config = dict(
    model='audio frame classifier',
    dataset='melodies that start on their tonic, played by one synthesised instrument',
    train_examples=26041,
    noise_aug=0.002,
    time_shift_ms=50,
    n_mels=80,
    hop_length=160,
    input='log_mel',
    spec_augment=False,
    win_length=400,
    num_classes=72,
    output_stride=2,
    arch='transformer',
    norm='layernorm',
    norm_position='pre',
    hidden_act='gelu',
    mlp_ratio=3,
    head_dim=64,
    fused_qkv=True,
    bias='all',
    qk_norm=True,
    parallel_block=False,
    inner_norm=False,
    subsampling=2,
    layers=14,
    width=192,
    positions='learned',
    init='torch_default',
    residual_init='zero_last',
    optimizer='adamw',
    learning_rate=0.0015,
    beta1=0.9,
    beta2=0.999,
    eps=1e-10,
    max_steps=7500,
    batch_size=128,
    epochs=36.9,
    lr_schedule='step',
    warmup_steps=150,
    weight_decay=0.3,
)
Rows from block 5 of a small audio frame classifier, named by matrix and row number. Rows with one number belong to one neuron. Each number is 500 + 50 x the weight over its row's rms, rounded and kept within 0 to 999. All counts start at 0. Numbers have three digits each.
After each neuron's rows are labels from the 100 clips, of 14976, where the neuron reaches its highest value: "responds to" is what is common among them. Only what is clearly more common there than usual is listed. The data: melodies that start on their tonic, played by one synthesised instrument. In brackets: how many of the 100, against the usual share in percent.
# fc1: MLP up (model.blocks.5.mlp.fc1.weight, 576x192), inputs 0-95
# fc2: MLP down (model.blocks.5.mlp.fc2.weight, 192x576, transposed), outputs 0-95

fc1.89:585494499630484529464477601458515531465573513478467530471469424480511509443549463472549512507484495428387494477459483399467450453391488581430508577418554518427579529487472490390557501547442433555518484460537403502548499471567511483479447537439486456515516472510497525505421421600514560522
fc2.89:509528354530539474546482535521480519539526483443474425489548465506505527516455500400488490519505497473476466466535519462510550466525444518361543502546443532471523502483454565431534480472485530509461654382452411539523524471508620522476488509497461460694541496499459503611550561517452493494
responds to: staccato (78 vs 25); pace: fast (64 vs 32.8)

fc1.125:452498582556440462508512493462448432480482454520556526505511360493542534548375556450497517516536513458548515519463445513501491534419505550548493524430587493493457525540498407501559477477550483535537395471512549554516428541573440441462486519537523505645470546511537513441459421502571543510
fc2.125:518468570463473577489467534474527562469541489587511546439376487474499494393559518506477530512535503502471493556538521432533461487412522580514475467537490482486506539412551504496518548507481438462571391495555523481524483496490482470447473502513559483437515478498521605595467445554527477502
responds to: reverberation (64 vs 30.1); bell-like (58 vs 5.2)

fc1.175:485530541496516451449508528463475476469507485482507502453492406567547528615428540461525468527501537516506519477476500568470470504476515563548428533364478511476515517487403510492571523531473422566509452439603524511473465481627375416503508542537448505552537471561538525506533448447514579528
fc2.175:530415485575450623461465505483489513458505512481483500448338546522534536473525543488488560462506512440425526552433500395516494513403493538586533493630428481509589548477565408561523524498498464433553474464497492473529470568522582522436538526549535508531479509438562507556456480587552452449
responds to: reverberation (65 vs 30.1); bell-like (57 vs 5.2)

fc1.281:505539538557504511431545627443471475497525479414507472480538431478539466446412487459497485546539502480419576526429505440398551508431522401521390589502491550525513531521476541436542494533544507509538495464571481499532572479543486415435478516436566563560462467514505477491478457526491546522
fc2.281:538531518519520398545509463553658531556510496514445585497529459439491440494544412516561515353405482572546434510417530491506455520518492532586534451456584425506573537505526526519436466444482417461517489439497582447472466568526527582500487519433482450454470552531556511478420480568555563492
responds to: bell-like (100 vs 5.2)

fc1.220:527564465463518527515498562572448463386517579524487464404527463528385433412519371498454509487428472434478590494458598505525558455483513509496488603573512498496495465543443548469480511497546449517546495507500515544439420487512433477492555509526583464436508567512416561573511491502508501518
fc2.220:493436497519512454551559507417511448543496522484463562497489529475533570597493537466521482507478460552467448597493494514450599490628444500544414497567412433540536571481552465570471548457462515478470516557512498481466500566436567472502408460554518536510534489492471445479459521398581501542
responds to: the note G (98 vs 40.8); the note C (68 vs 41.1); tonic: G (27 vs 8.1); tonic: C (25 vs 9.7)

fc1.176:542499515589456389476514522587502538497518506474476552571495398612482542401570506513574488557514471513509476454409558503415538570467458543501425510470571516502513576544448513526470440565470417532537576515557472517472555471395421466473576520468444585461499497515511460485440492525544532533
fc2.176:542508593469559545477564542481526538480554417459525510583594549471484510524596431478472491458548522576518453623508438443483453534419451574469495467579431514441579508442531560410530556520548491576537410524542562610532457478467539463508574501554450445457546430509499453484472456515506445455
responds to: staccato (60 vs 25); bell-like (43 vs 5.2); marimba-like (38 vs 5.2)

fc1.255:509504611536464519463401511519460548434409446496375502557520466503426474462437451502452475583583555505521534558415472450497461503495480427427561502484547522520528544533533406501493558508477450534497497526563415530508527441471446515503480487431529529490520433536442556374524496518469498501
fc2.255:478522529416461457514568436509455482561485541461492480448585588374540530527472492581513476497469437537578566595492495528530562515460555453459522456464489492498517417475517562613471510492534501613532407380433525625411523596501442491509514505546552495544477475464480461471482435563425526483
responds to: the note D# (89 vs 41.1); tonic: D# (33 vs 8.2)

fc1.463:487484530544416457479512498460508480479478532474525546476475407374542487528465529541481494508429515448404497502484549504447550527586481475543426521505540467528585561521453484478456375518431493588472557546481468490533578479479454469447523524535519510495586536519476524496549467617536520480
fc2.463:545541565415486428481542591533477483655511418456539608464492481568523506423525601530531531456508525524529494474425444474471502591534553532462513507557556493425554614460446587424455490434471489553548537460547505453488482447470454526547496560466478432454490470621469530516426467476501548593
responds to: bell-like (100 vs 5.2); the note F (88 vs 40.3)

fc1.100:479583502533499470512385568518472545422497498518506523531553435548490461494531430546522479522500491490546483495478576484480494516416554499436453536405512513448586514496520575420544514491504607550510518526544465409515504461444386423487518443423482534400490557499465502525476503500418553702
fc2.100:532513586561508509485468611460514435488494520457475474478566520362483466499504458490526461554494495474468508440515510573439472436538492532435485499500532526491489496514419554495532550532452452538509574526462438499534529511490437463547545572447569570567500461480462577412501508529448569504
responds to: the note D# (91 vs 41.1); square lead (43 vs 5.1); tonic: D# (39 vs 8.2)

fc1.465:456587517465481413574526495570446420440476535441499484426482462489541453482481479497507498458494500491423539510384578448522554479558518420522464511522554494546506567577361591554510515509450476545542509584592479471474523447434386490518551543546509445516552627546398516532478461578522488512
fc2.465:469513466520476583571447493414539464479504577572541433593448541482538486500502553586505475572491433492560437534530518546468533457524515534490462503471447505488539481387615504575501554502558591496372415472416508400527489619492549462457453460508481497564443464468511463541530536428448553427
responds to: the note G (72 vs 40.8); the note C (70 vs 41.1); bell-like (52 vs 5.2)

fc1.161:524498505583531480498507509463514563418572550465520503558497493482527469548509522427496428468489458484517470503500503571526473456428451428571527532448489473429455508512477435468566418532528463550483578471500511530504424586592472475502533641405496556462496531537569424491457457379525551528
fc2.161:521440470518451556530410507522492515523392391435543517497445561529533473446453489517551508459532433539481433396414511579484500506456603542522527485471437589489487478485520565555617515531458468518585498422483502510570486411526538462539659566556528576505485438470527426611466493543495494609
responds to: staccato (79 vs 25)

fc1.221:460572532508501530584493524451512472380469500465534490479563533401604457318452486493558454525547522521440445440500554490394501540473541621476425543569539541498574565486494499487519508492459526543361552481538455477551582475513424450528526557445551585539525541514440521573431454587462512475
fc2.221:498460422502568606509554429539468498450485548570461433503532447566433440478504509463478497573468555530557509523620559467416507471455513510426479513504508541439458467514456467476560487579472511533402500576466426498474520457490539545481522452548521541447540514530525572507490465392358561416
responds to: bell-like (96 vs 5.2); the note E (71 vs 39.6); tonic: E (29 vs 8.3)

fc1.141:503618523510531474488550485415513494470464545484563481564519485393614461542554523545526481458465576460510478440501518468399508507443629458456495485542576472401521472558420552490511551486481504514524495482523533394516483484530483440509502458549479527558494543546479570483546469523468518525
fc2.141:511493475473437510493479604546461444401452503584506493434568536534471531480490532488472480557575510471524549470458498559530458569473438464451538485538613533515523536466549373580522424565543455508521512597444419538560515568502532463536456519504511599420546496501494490497470511479522428448
responds to: reverberation (68 vs 30.1); bell-like (44 vs 5.2)

fc1.45:517628399519437521522440542483523548375479516503529472449573525497537481439437482574485479598546524477508609489475460538416524467467594459361574502458527526430587495471482516402511487453440501481524532500509475474495546469469515509536470459485503560496525539533482538429389463611422563585
fc2.45:433525554534485435585530536488523578619449463468517435447493454555435545483460537537510573502422507541457507522506576556452536505597500486594442505459412414494500525503487576538543280513562515504498463495510552492462476522504531545419452484579538421415539513486538459525472510522632479523
responds to: the note B (100 vs 39.9); reverberation (75 vs 30.1); tonic: B (27 vs 8.1)

fc1.394:435539531472439417586493495527479454448529499475564520479542412513578412510545535562597417576598519515531495510446582476502516501373541468507507469474576500392528525578388489546519425458481508529466480452508480543434506506522420486510508537481471544503476527575434509530553452554468622540
fc2.394:510504497533542461467447494528465441578483448461598486446399354566486505649478513497458496587475496439514528505509481464508551501627479519410422555479479493478532520477541450603512572465518515496567461527472482555449585514526550521532471483617535427581459602555520497501486506530532534466
responds to: reverberation (72 vs 30.1); the note C (70 vs 41.1); the note E (66 vs 39.6)

fc1.186:499511585589501421401467565496458576432513472442462527521507401539485522474478497540416524592482615464420608461496447526481485466527460442490501549430465541406555466458525504401478550500439488515411574497580447564496582506439437497449514467357474448551534445446459592459515475618489462547
fc2.186:441455566517494426471474442475447480583450529476489483468572525552549604512442457551520573554433510474490500495442453586530483523561511507528451497383407478462459379526538547557437480493506497486468505480567513540448467537527419505476538462494590428577463476484528460453520541506504460602
responds to: the note D# (99 vs 41.1)

fc1.13:537492423627453529443494529474514553488607482467497530465447446499445508482664409459545531516471476417457503462488433357476427418451417566418506546467562495464555511487472484451545463514488460502485482513510421476554459512554544512439418535473505483505493489505487408550446457534521539509
fc2.13:533504419567522479511478574509521553535466575424491469480608530520512541517465479425490536491525529447506408460479528503448553505535459502391644535603422579476565472484494541498516484479490513529474590415480408532563562494523602527519540517450448497680505489488471488542489574534511501421
responds to: staccato (100 vs 25); pace: fast (78 vs 32.8); pink noise (26 vs 7.4)

fc1.210:507559475533503511433508493502448552473458464519510472559603483514513415530576418453454414467525474423526542409549528505490494452440473474487545529516519584433428450525473549464621564497504569499509503382546489414463448462526536487457540499504497558362524557560511473502403484528572519490
fc2.210:492483494442527525435532587525494573551454468474474504472545499466517506489524521420424499511482538480399549402510519390464518419522464368520603498526507568488512505528466501432513475512501499525544610520548470479492565433462539439460473534478579507329495461540494486475523510440500510405
responds to: reverberation (80 vs 30.1); horn-like (29 vs 4.8)

fc1.204:432554522515433542476535524518467520467405509522456463466578444531542418527584511505491454509553476467499598547427540551506436551520547526477462536450523506510467495530416484523497505504458544541491508365509449442504533487542477539469513472508482539403555640486495548483400483514578540557
fc2.204:467458328416508475522521534535509634515433537448496492509549478554568494486545502398481496526453491541496550448533515509499480460492486470559569440585573511454557507503417524387446397490459450549513620607562456508428505444446488566620503524496447486424493529535452514560421493518495518516
responds to: reverberation (80 vs 30.1); the note G# (67 vs 39.9); clipping (25 vs 7.8)

fc1.267:533569555518509480484522484570386534390461520531469541438435462516496500509507487535454500518508490435506510487468554470548435462441520589397468589456515528521521507529406492516543439618462461547560546449528456542505543442527304437524523460533550547493567534482404596537493439615457493524
fc2.267:514556541465489522495483435426454489565455547432496528483464552405457446585514464523481539509470436521532508601497509451501509465677533548536513490572405408486496505456513534507489558445506483451530440475525532429507401577562508550448405485579553532526528502474498513486456523384556524434
responds to: bell-like (40 vs 5.2)

fc1.505:510552545509478457433491486502452464364509421534487497370540474458535485555512396546501390473563488483500523509413459471501477524513555462532446535456523504521521515521481465522517598465519459529540460526535535543516562486433489465504529374540553487486517474535510448411513452603493468496
fc2.505:512454529548476457501556467543501499624444464439398527580557472575458530439474425523501564544506526572521466443464490501476507545551520538414506438473541502438410533544504564546550559524429482542462489513516442521559501510499547543417550514556476478600494502457531458392450439595427521512
responds to: the note D# (67 vs 41.1); the note G# (66 vs 39.9); flute-like (37 vs 5.1)

fc1.409:521542458513451541511387526585375485512563483437470537429508390544479534440515494480533504622523570511447545474544472434423530512434481508400382559428479491406682507535563496547463556490508484523411515556502468532548585468462528495486444435517510502468491559518425530463444503581390463588
fc2.409:500467447581452565432461552501492571505424493432484492467513550517590470540505554507557530407535516471464458418453531658545462494497502476471572503471523521487571455501533569604492489474391524527601483348516456402530464526600514525501544620390508488554492516466570517560380505488494542567
responds to: staccato (73 vs 25); marimba-like (41 vs 5.2)

fc1.86:468512551595446440512443486536526541523451516427442547531431460561521493446564537476494498631479459489417550534432550517488571441450425491516530490533488469543465579564505432483539511519401581492505604555557442600443503458485435450477490548486351530455532571507454514513509476560525589519
fc2.86:468457558554510527522455586474504541475411538497531461614533559396569492436486536554488500491440517495538360494595536460420450502447529576489494480488510520466740515502517546546439490513503534573432434513475468446520476465468457543541491473510467466557440446506554494534534414534501539521
responds to: the note B (70 vs 39.9)

fc1.573:485597559509468488455458541420385485464427541422531445559507419482492459523510440442457458550488528485505498487552505373491529496386595491398400526285490505471495501537520627458474588524512609533479451495506432532528514457503473421508406459513469429568500465542387514475523488517439597540
fc2.573:583573452513512556506457588502459516496553501489463478514466550431445528443552480522455508456538473453526510525504450521526526446422482536401502595474476495460506471426540534546555582433526394467555473525481482430532403681538518410507444442523502595586455510451497556518513512429443476503
responds to: the note D# (100 vs 41.1); organ-like (31 vs 5.2)

fc1.216:411555472555501464514422558509477544419463466458489442549443486439526488536491482534497435519443517488507530485436576519431510519475571510597482574599435549453607580459471474480545477458429490583497558441554513478510664445487417484573431511474485583580519497523458515574490458564498572564
fc2.216:541493420532509510373500539482533452502538568457481521501576435543481503449473432471519514482522588466433508406537505458498461532499484483487501501457529526522534468539479504504537470626536510558455466561533476518568532431479577428534596529430548570392539472459462568418593527431491504431
responds to: bell-like (59 vs 5.2)

fc1.535:520506499549477553426502545418512560452505538533511456472582511452470432535416529442502435502574568455466620454610481550472504457531452597441485452434519568431535456556459516430454488503488572483412592486543465449547399503531509478444518485509502515490586570528471523430465520484475539546
fc2.535:454547432508541485581500562577507512573412532496611481577538470490484466478630472536640461529564408453611449441381468463525531465561515451403529490489546473538481447505391501592501500425507524462539521485440478459501546547539549513531495539549540538567480612493506441537525592481436469499
responds to: the note D# (91 vs 41.1); saw pad (25 vs 4.5)